config.toml
dataset = "babble in 24 made-up languages, each with its own sounds, syllables and stress or tones, from a formant synthesiser"
win_length = 512
encoder_stem = "single"
text_encoder_norm = "layernorm_no_bias"
batch_size = 256
Rows from block 4 of the audio encoder of a small contrastive audio-text model, named by matrix and row number. Rows with one number belong to one channel. Each number is 500 + 40 x the weight over its row's rms, rounded and kept within 0 to 999. All counts start at 0. Numbers have three digits each.
Before each channel's rows are labels from the 100 clips, of 14848, where the channel reaches its highest value: "lies over" is the class under the peak. Only what is clearly more common there than usual is listed. The data: babble in 24 made-up languages, each with its own sounds, syllables and stress or tones, from a formant synthesiser.
# convs1: first pointwise conv (encoder.blocks.4.convs.1.weight, 160x160x1, standardized in use), inputs 80-159
# convs3: second pointwise conv (encoder.blocks.4.convs.3.weight, 160x160x1, standardized in use, transposed), outputs 80-159

lies over: /k/; /k˭/
convs1.86:480446514524535495525514469498524497489505491517528497446449508450532533503466464484509530490473487568517477505455415479511515449516508508455490521420466466413529501496479499544470506472574510498484511532509482524472517654484547512533522511
convs3.86:546417507531549509531513530536501493498476533530491515476525522526510569428482538432537467507501485520507505519517478552526530528484502517607511499474525527521526501521577540449531452499420458485502492526487539446485507670415486479485622513

lies over: /ǃ/
convs1.145:501530503549478565491497496522554500455478485517463572484535482507519504516509504496477538449491528450531431471501466542561577494499501491426433537548524463563439566561498493538429510543499525542490475498512469541565526478502474465491520481
convs3.145:447503545472497536458486464519522526498528491466460514592501445556496479504501493491477468552562540500558492528487577447630425512548529462494575467453490496489469509454520497467507508490517507523515525414451491571540544511494530435457591546

lies over: /ts/
convs1.0:499551468505448559465456535430488457499557462479478502539476531517522516552477502473494495544480481458473451501513477612437549504507443524529522524514553504474524506506525439593514505548407442469504473456496522542454537468510434404562512560
convs3.0:438494548441473525481485525533511504533481515482528432499526514509488489432506487545597532504492517488430512471465543505502517526532526476567516451540504449529484507464496500574536565563447423491505525451518503506412481487489539564432504459

lies over: silence
convs1.28:508484495459496480525502542447528480557498516490471532564512551530510557525479470595514499458480502518487420520485541530451433499456497451475514529407480497534502567571548569463554487461517481491479515431538536474557493496527488530469474594
convs3.28:517508542514487526512493480585537490430534493510453469609491529548535548516439516484464475499533506519571535501460483517612495485453497434462507521492541507454487497454484446531534427579442567515485578478440462426485503459487480462388513556

lies over: /tʃ/
convs1.27:539443474534452477437457415512523436488555520528505526432511555537532487516401496525483516483479492544511513516440569469549480627564495454466446459569468596507524550514492391556524558510542498482560541471521570521441546462503475477479494560
convs3.27:483475534457530546470460492555527505556499562471527588564457491484503459460569538481422514551483515570460500471473474410470504451501525542529480442521489512532422530567519531490579441446488461487506453516481521540496479536565497442430599489

lies over: /tʃ/
convs1.140:439500491530500503429456493487456487512465506470499444573449613493575530525494461539464462565478444515475520507507510477548484512573582535443526567549517468564447464497513445499525455505519449434470485446533481520533524560520465452464450493
convs3.140:581365467471510456440478557551517490605536502465557564464480466508513514461554466500548551516538531502517573489503490469539407492502473527502479495497413485508495486537508480494524498428480510543450509483465534439472505492508573483541559473

lies over: silence
convs1.25:514526507551518591535537447510493509486498476498519561488550454530494455484477520509452520478601492460500478459509475520423548517424452492476509513603493445520365471543506558533463479508516467521546536516455481499525558467573525571518509508
convs3.25:458538520526527469497428507434461525563506483505482490516485467504533525514481489468527474494462484504460476526485477464542495450525515395466519471538517508529464481491477477492497530463560448457499464477529465500510511512520524424467474504

lies over: /æ/; /ɛ/
convs1.49:500470519554521513468415501454463513486463539531531498515480495542581473481491448434515573517568545518476477577530501534531477476446432559485537472515480506533491431498444517492553562555456582462533457485481464480456437471566520491543404512
convs3.49:512503518494505550569549493522450493478504531485551534549569474454445484467502496494442543502579429499498487498384500498541516545438543455598512563575477504484559494505550500468506583508427501546580504429480489595553457469456472487498446471

lies over: /tʃ/
convs1.77:505473582596557470531522464504437538487484448497504493474545545553524415511486514509516534488457498503504451548489502549550535470526575511465486564518510477482499506509445490522483481546552473499453519531528490492491557525429542517450489431
convs3.77:488511391455461522452523486594536505453439506461592462546409476542502541456473525433490500485508454510443571513558529466474458477510503482460526538505499505501599523488547485497573504436489476420531477530488580485506491473504539526431464465

lies over: /ts/
convs1.119:599505552466465467379508542517495500410514492514492438490495500469494568584494529541485502554511498511414533496469532491415444550502502472501497506527478491498520488518402567544477537456416473546533471489491467529529468582482467500417541531
convs3.119:483534501461548528487517457458566557496486457560507515509485401536484456513564522477487451467459537509524470470546463462541418516444546469495553468434513544502509522475545512523483551568472471504410416534522511457435573474421484506481501473

lies over: /ts/
convs1.138:506437477450479444441583483578562600513506503521597476528462490556479490513488454451457465453473532467540530548496459525451485495539435495504480519495481511539427524522501487491502481393403465455464464441474513561522519508516527536502449449
convs3.138:448454532500473400473486560571409471488526488480481460538461502538483506526520477534504516452476498462534412449550449400532466542496540465541512466512529524566524508527499462532471526534516489459564518515503457492547417518437476510538555479

lies over: /ts/
convs1.10:547538477491475571482470512492496584531478458511449394498483493437500498506526484408543434476474535493498501481519561468400494499477466490539567533477542486474568515478472515472526523484457487474489520529482524535440527505507506409511436521
convs3.10:515442530528482514438527492451520500492508484527449547426480518492470458509471499508446430485443493497388619566478570506514513504507559542457497490504521485533519476502529495470506429411530502555495493519541466493550589513516539528523486506

lies over: /t˭/; /d/
convs1.113:489489487425454562494486558476451541488460518494492513445551463464615539544458557588471579519461492469521490443564550472455569512573448443451523503494508455531476473619531531534515491582521454507512478445556461487498503482523451508493484514
convs3.113:523573488478521539522488483497566497527499509497539512522456427439617520393527454547455517485511497476480460484498462522483542462526451508477572509511528526533478522549442477566537527453494524496532503497469485484575461530610511486520495542

lies over: /x/
convs1.44:513475531461515504523574520481457472535447577538536501526510515496547546469486503492519458466517505447536515468503435524525426495463531471483521499515500453551505521544565488510595460481482457517521486495507486496527569478492532477465455508
convs3.44:519446539468526467468500539490546498487520477407442500617575550461538502501457513516530551510459460514516494513435548451471537544485495535521483475491513519509492530440512441451521511458529485525502558490473494448508485552576497499486489418

lies over: /ts/
convs1.6:515528510485536517472500504526499522494536570493428454450503554458524571541468525497513467601481466494451475516484532458458496437462494499561511492450472510455482532522564444462485485467457534526458545501400501524507436504507439436505528474
convs3.6:519501463470511461477513493491502505516552540457574503506549460591497503527504502514478507530568580547504506503501506483511547469492472515517486501493470397533462563475515522430464513493499615422501502479527595497477474491489443503522560506

lies over: /k˭/; /k/
convs1.81:487489488490487541490550512481499518469509474469464523460486563471501429536503537481414498472491553481518451486479527504507560528510497635487496496633504495507455468499490532511494416453549541515525485486557523455500496556528521460543477491
convs3.81:505460562570463516535477468450500535509524483451509476560549497521504485521487538513441503495550506504549449553481446551502563575396484550506461520479457519537496492532479490488512547517495534469437607501452527519533549555604482519462492484

lies over: /t˭/
convs1.85:514515491502514567574501520474524530415429415476517507460551535506608541548494449526481492464522476502474447558504469516481520499561475524515532443478509513452486482525486483508517553485530530571402493489501482535499542449494453489485469523
convs3.85:498512525481553485497517522519554517579509486467503468498563530433547518376522512544505519492563445514511500524462550505479521507518413538505553413461526466501457522551481493525489554468424505472544499450507476526548455528493518493519477433

lies over: /t/
convs1.84:465457477531483444581533514474535461473433565477398454474538563567467512529463439453448490550612524459481514519463488534452475534510505474474498468509571500450515458534510501536494517553529551480475490466513467457532500472494520547483436496
convs3.84:484481504500508492445447396459537533483405548512552477428500514630487462453433522544471483506461529511589430535486519448453488511510470465505547468569440543469524497542506490511455442433534515502511391490485518451512437480495530510464473518

lies over: /a/
convs1.88:555459506556535548467623503550484545453488575507472492523502548522481499493485474504527543431588471535404545465503473487506534429449461495445562497473515503502485483574532535467479535521480509479573486519442506499523525510496499511557507561
convs3.88:517458490480476530456359464456485505473614431474502503496405523473523501502489472524506579530384542426520415460495546518548591433517492459433490436464555450504486549516463535410560461506541520460429545479494540518509511527539548538511540523

lies over: /x/
convs1.115:482491498484547519556463433522497583488440490493551485526508480506569505517516461541491551570459449479515488518497526497443453527544514512508430560489549524451480466478523436531478525493446500629471471471543460528479498484449456485512500486
convs3.115:483476487534576464517525476540484508490467482500489586505565464488539607489522482487519498534542521541455467471494506531503513490485570546422498511511459567580457501563512470557450553423540546491502532516463513470440456551513512568513541463

lies over: /ç/
convs1.109:538489489539515561467488567497512480511459507546534477568485442562524526482440478455473480557524429464554460558494501535495553484447467538514451571530458554496439510468472490445501501482576452506549453526497519498496526489565497479545492504
convs3.109:478473435473507506458436494514450451521532501503473518489474485445542453474500475574542476590515518453496482489523656411503497526547481522505474492508461533453488502479572546510480583477441492447516536532506500554500493540531502509472495493

lies over: /ɪ/
convs1.56:481502594504489541517495531475462496451464535510583582501526546498547495528495443456415478462593461438463557476485523477537491453528498518459462454531447566510503511485472540496550505512484490529546499480522472511569491495479477509457460544
convs3.56:537512503512452472434551503582534501511522508470574508520437497504527486564490403562454459460567472449470508531539504476579467544489478440466496535463470543450518498504540471507505487489505491492500553512452531488446543471542492571598468455

lies over: /t˭/
convs1.7:509578480504508536550563521488499531530480458440493471475451512473548508481505444501460524461491444512513509552444494531492485462397476483525509519508466512537441481492497517528478585499410504512431528513507485508469502477563440448528527483
convs3.7:489409498469463567451576520503500482448393507481464502494546531570479503493465570541595507565518491492518451503508521593492463499505495547482506589493464475524545538460507438537479496531461525519484548501577489516531528439494576531480466505

lies over: /t/
convs1.142:525435553488537531473527462554526513499526468558514486469501528502467531582464499523535454609516529534507507512492479532511472479399536485503529453396455447437514414524543554515496440551503528511521501440428484584490535521535496541500528422
convs3.142:542512455495466509528500520523467571519487539470494463481488492487445428457515406620532466489450472463439490461483509422513563586480491500484487482548539473463466481469543489541471550586494524489561547554480551467515458545481510565493467518

lies over: /a/; /ɑ/
convs1.150:486451548492487488549475505525475502458512487459564491520468495443450416524501508443512541432554461516566580430513514539498467451486511564501484559496548513481509509492481487481456493518531444507498470481519488537497426446529512598495602481
convs3.150:433487510524428484574494522521515497490491498493576513475503453492527504514391515475513578526585509491461461566491526514502471486520537493622482469471484395518478510499507420455513478503491519427549490487457503563483483512536580585493486486

lies over: /ç/
convs1.14:577503463439527548476441581448494561502518500516544549491532525515505443547457494503548464465594463483533516503460497524504497514439479521488520556494485451560438536540601444482497456532513398506498408527497504525470501449523523486514489490
convs3.14:511523537490550474515528496475461532575467481482446475543518564543436522455517564481507516544458530445488556440593518475504494474503497407499497511603528462552495506407514496530491517579524471476557456548518494470454482472461485519475540510

lies over: /x/
convs1.19:496487520491492475530496587503543535535523575483539492563417540440498451523558415493490498484496497530480486518514504472474450481483423469473493519498487488517467520470498475442468517512368506635578507513534531574452449372484519515511440521
convs3.19:479439462510459462484588550459508505508503495543474499424531504500519491514466495471468479575535563477488543466493517470502475500523512518535543470507516543491482534547471474466490555480569539533489465486522491546554502358506484532489483473

lies over: /y/
convs1.130:557462533532499513559503561484466571531478442466495480574462440542434497553483411502511520507516460502427514535457409492483520513470485526542471522508537537459549465488526535528470469441536532560361423481509513469495455525514499567568501577
convs3.130:572527447521479497478504463460473480527482488534459517464428473507471514535501466529489525488478481543519425525530405513406497511513534554458466524528454510509553488502432503505486424472524529492508497511489513469427490420543491452556455410

lies over: silence
convs1.90:610462520547484552527527461489503475566455502515511520512522545497445439495483506503523493500532519523532591489524449427479521468494493476375509498551560503565430495505499571544475498511533485459527460478472511505495527503567519496489491466
convs3.90:407590465546444465461474435533498486507528456509479413470509524486536545486559531567506485429491459538555450479493449521467436588486485567495518467511458467522539500587458544469445511467493540488514526522463469509478514492459466523579471566

lies over: /aʊ/
convs1.60:559529470533547473488517524487470492540551498446550465585509555483471523481509471575474554493524482533483528522533493511538458441438478457438498452390515510436418480438509485495552465521601507430518456449437514527480538493491483590522486486
convs3.60:517586463546417460502584526461515532429427491553557583505566494455480424504505482431457537446479493455444475492430536511494525499454492495536447496532501561521543524492486531503483494512477411490497440552541511529511502508438465528477456505

lies over: /k/
convs1.129:530587442427496380479553517499482524537460504410509539497496539461508517508519462509517508466534456472556424517475560500540556476573482507473468500384512458458445521509517476449507478477491490493469453526458535546447521468463522533415488548
convs3.129:471481427506457619556502449465485496474484516406547451434472569612445546490479473535502578565526539506562485521539530495467452502512540497567496468463561478550462528500493464523458516542569554498499478519496464530547454526572465538507539477

lies over: /tʃ/; /ç/
convs1.93:497502520520470478469504527486484492500432526428447477462508510486534516518452521489471489484525497483432546520481517537475477486561521541528544502469450565490525472471392470460467468445483524548456556469537473464485502497487467495462504552
convs3.93:477469462534550496569537535515519535546538410506482466485534501508472396518478464473447452468477443494414606482518594522500483552477516479495506488496481463469526559412569461518549484438515484457516511491442464463444456485522516518543494463

lies over: /t˭/
convs1.107:512517500461457585531462457501489468496534489585464491473519525498517565579452519510488476474478454448513542523532487559456500503490525413569531504492504494575551496559491474533493510492533539477524491509547520528542478521450545510430471478
convs3.107:504520509520463520551539566471517512487502470522486513473499470491484593476444444486462354534522490452458445492498536492446370510534419493537529480496548494528491486547481482497434448458503475520458547498548535474477535505511438400517531492

lies over: /y/
convs1.128:505449504494550503460552506464502508508535377484522484498528466525497446513489480525464504567536565509558515499427534523558502544489527523437522409596516489513450492477536447522464515508526535506443398472566516525481492488492509546538496536
convs3.128:490493429589557497564468458491522539519451468509543489426522463501534426538555542431447444500515506534489473398476555472511542480409556551429517540544479520490497446476512489430556456522512510458527517511489454553399489490482440498507469526

lies over: /x/; /k/
convs1.94:546487478513448515557524457516496464517485505486554515459430510507498501454490510555482548559518495566490451521563518524544527453432547526464482486411534600537523443491561462558469462523565549501514485456451476474520519482508488498540518502
convs3.94:562493513581576472527564550531523521522499536561507478570462523489434524557480568494506519558470524525489512476458497491496484503476492490450490426473481504508512522514499485481565503526570531487507422519444530526429508627530505540455491477

lies over: /eɪ/
convs1.54:572484562518483524540458519492557515478531462486534523445546474524475501473605585506505560554572468517485461461503519492506478492537504547467518516479488496526442449426494539473499456518449552480550490495493492422544459469498513416502378499
convs3.54:466513406484462482434555508531433502500489488501498477486527491498533437486549470475491522467449454474567507479374486557506539468516525461480522470507485516464460480520483538477488521506423476525452481487465501465519491462490480469482466476

lies over: /tʃ/
convs1.148:548490505465523467493524504518562553487553511503437475514487502470473546456491463425530492612487520535485501494483515402432532507453502555489500533413484594618502519443510515435493445420520455511498500455478492503459495469502529485527455542
convs3.148:407459497525490507495510446499564473398450486477512385530485487507477443557489502568505452427509502540526459550482430498518484481484503511511470462457519498499503534520491485478549481431505490496496516475521459469535517530377463533415498465

lies over: /ǃ/
convs1.106:497517497578496452514433446490514530510468499506435561485515512516465525506530551462498511504492458506550459550495487485472532458488445522435468505497495464436569477447578435485504537466487533525472413487490461543475498489532536540502545566
convs3.106:504432541489507498490488535490458471529527522453483474446560554534527577492509455447474472466487486504517455529479510575562451522525529426570461448408450479496504466438458502479451488476531519568469440514534493519521440479560474478381483389

lies over: /t˭/; /d/
convs1.133:471488500454477568492539493518468572443504532538547511511502512505530472447462568502517482494518513534458546523429533394474557570491511571470509501543515454542502473532443527510463477526502442494419483520521559445510460510457480515497509529
convs3.133:581560616500545490446503482512553497507535516523572482466501465434482552593465487479460425436454555502543497468495477525499452450484470504487476519426480514512480497513492538489471454507591541455443448520377509558443438480504524443491512445

lies over: /ts/
convs1.135:555445512508388537492541506486500525449484508558528459475540482461578507524489530470507493456520482514479508437488498502493474438530543460461551545483393521471498511488477468488503522447483499503421528554488528531562481448517525511531474539
convs3.135:441487496482467430463463495484416442434479506482547493492495524564446545484501482510547474511521496572497509505556454504452550454518426524464584500480591528504530474570418471484527501547528540430482488482497510495473541495529488634441564531

lies over: /tʃ/
convs1.38:523452441495526470586514496535539546418497503530420587509462555558506537494364557528476479443536515516510437496489499448432514549419481480558536532437446484467479544502484415520550503594572535482448495495513460495520475577531469518465500484
convs3.38:539457575485512499529543530508605549522452541458506534567548483460518505472505518514447486467499501458604500477528516499529502517502480505484532548548578470413427533530488533472517523527492479475520507457439519552479471478470452498541549548

lies over: /ts/; /s/
convs1.58:498460455450451422429540533469453356517522530514471495470490559443486488483462450407499450564500507536521478480479495517563455514519406518532462514486479498437475548530483529501480470533441531497473526528540492476437576525506535527534490403
convs3.58:511484459583517476572529472523436471461525423470513551516513567498452547548549431534524450468485512530444524456558447445515489481441498490452495433527545529455497531433526522435494458528531466508464451493441534574434579433489480493488499464

lies over: /t˭/; /d/
convs1.61:569452501460522522535506485503472584459507502524580504486448547465557546530523468534490516417510487494464467530544500487439514488469449493499416507492483495499465452493429509554528503515522421541452476479506527521536507450550470580571482479
convs3.61:500556515512518492536523464536511469598561506543538493544472519499519497523526486474457520473519510535434528488500493495509491486464510463452461514501467495433477506485516469421535500486655477543473507468504525451483543453443536515470564516

lies over: /t/
convs1.40:547490509569493495539507517529481411377474463503494512482523485580352483476527514525544516552584446463463436471514505503446511510476529510461530483466497551490493486497540465481510530512468468532472484479487538505496542499541505559420511505
convs3.40:579492511486482598457468483479439482527473485506518522479486481461447562487515538497531527602490550508481502479477524578498508586518482571535456544547491509514516527462537495527496456515502551446484507529559517554560481435426507527451539520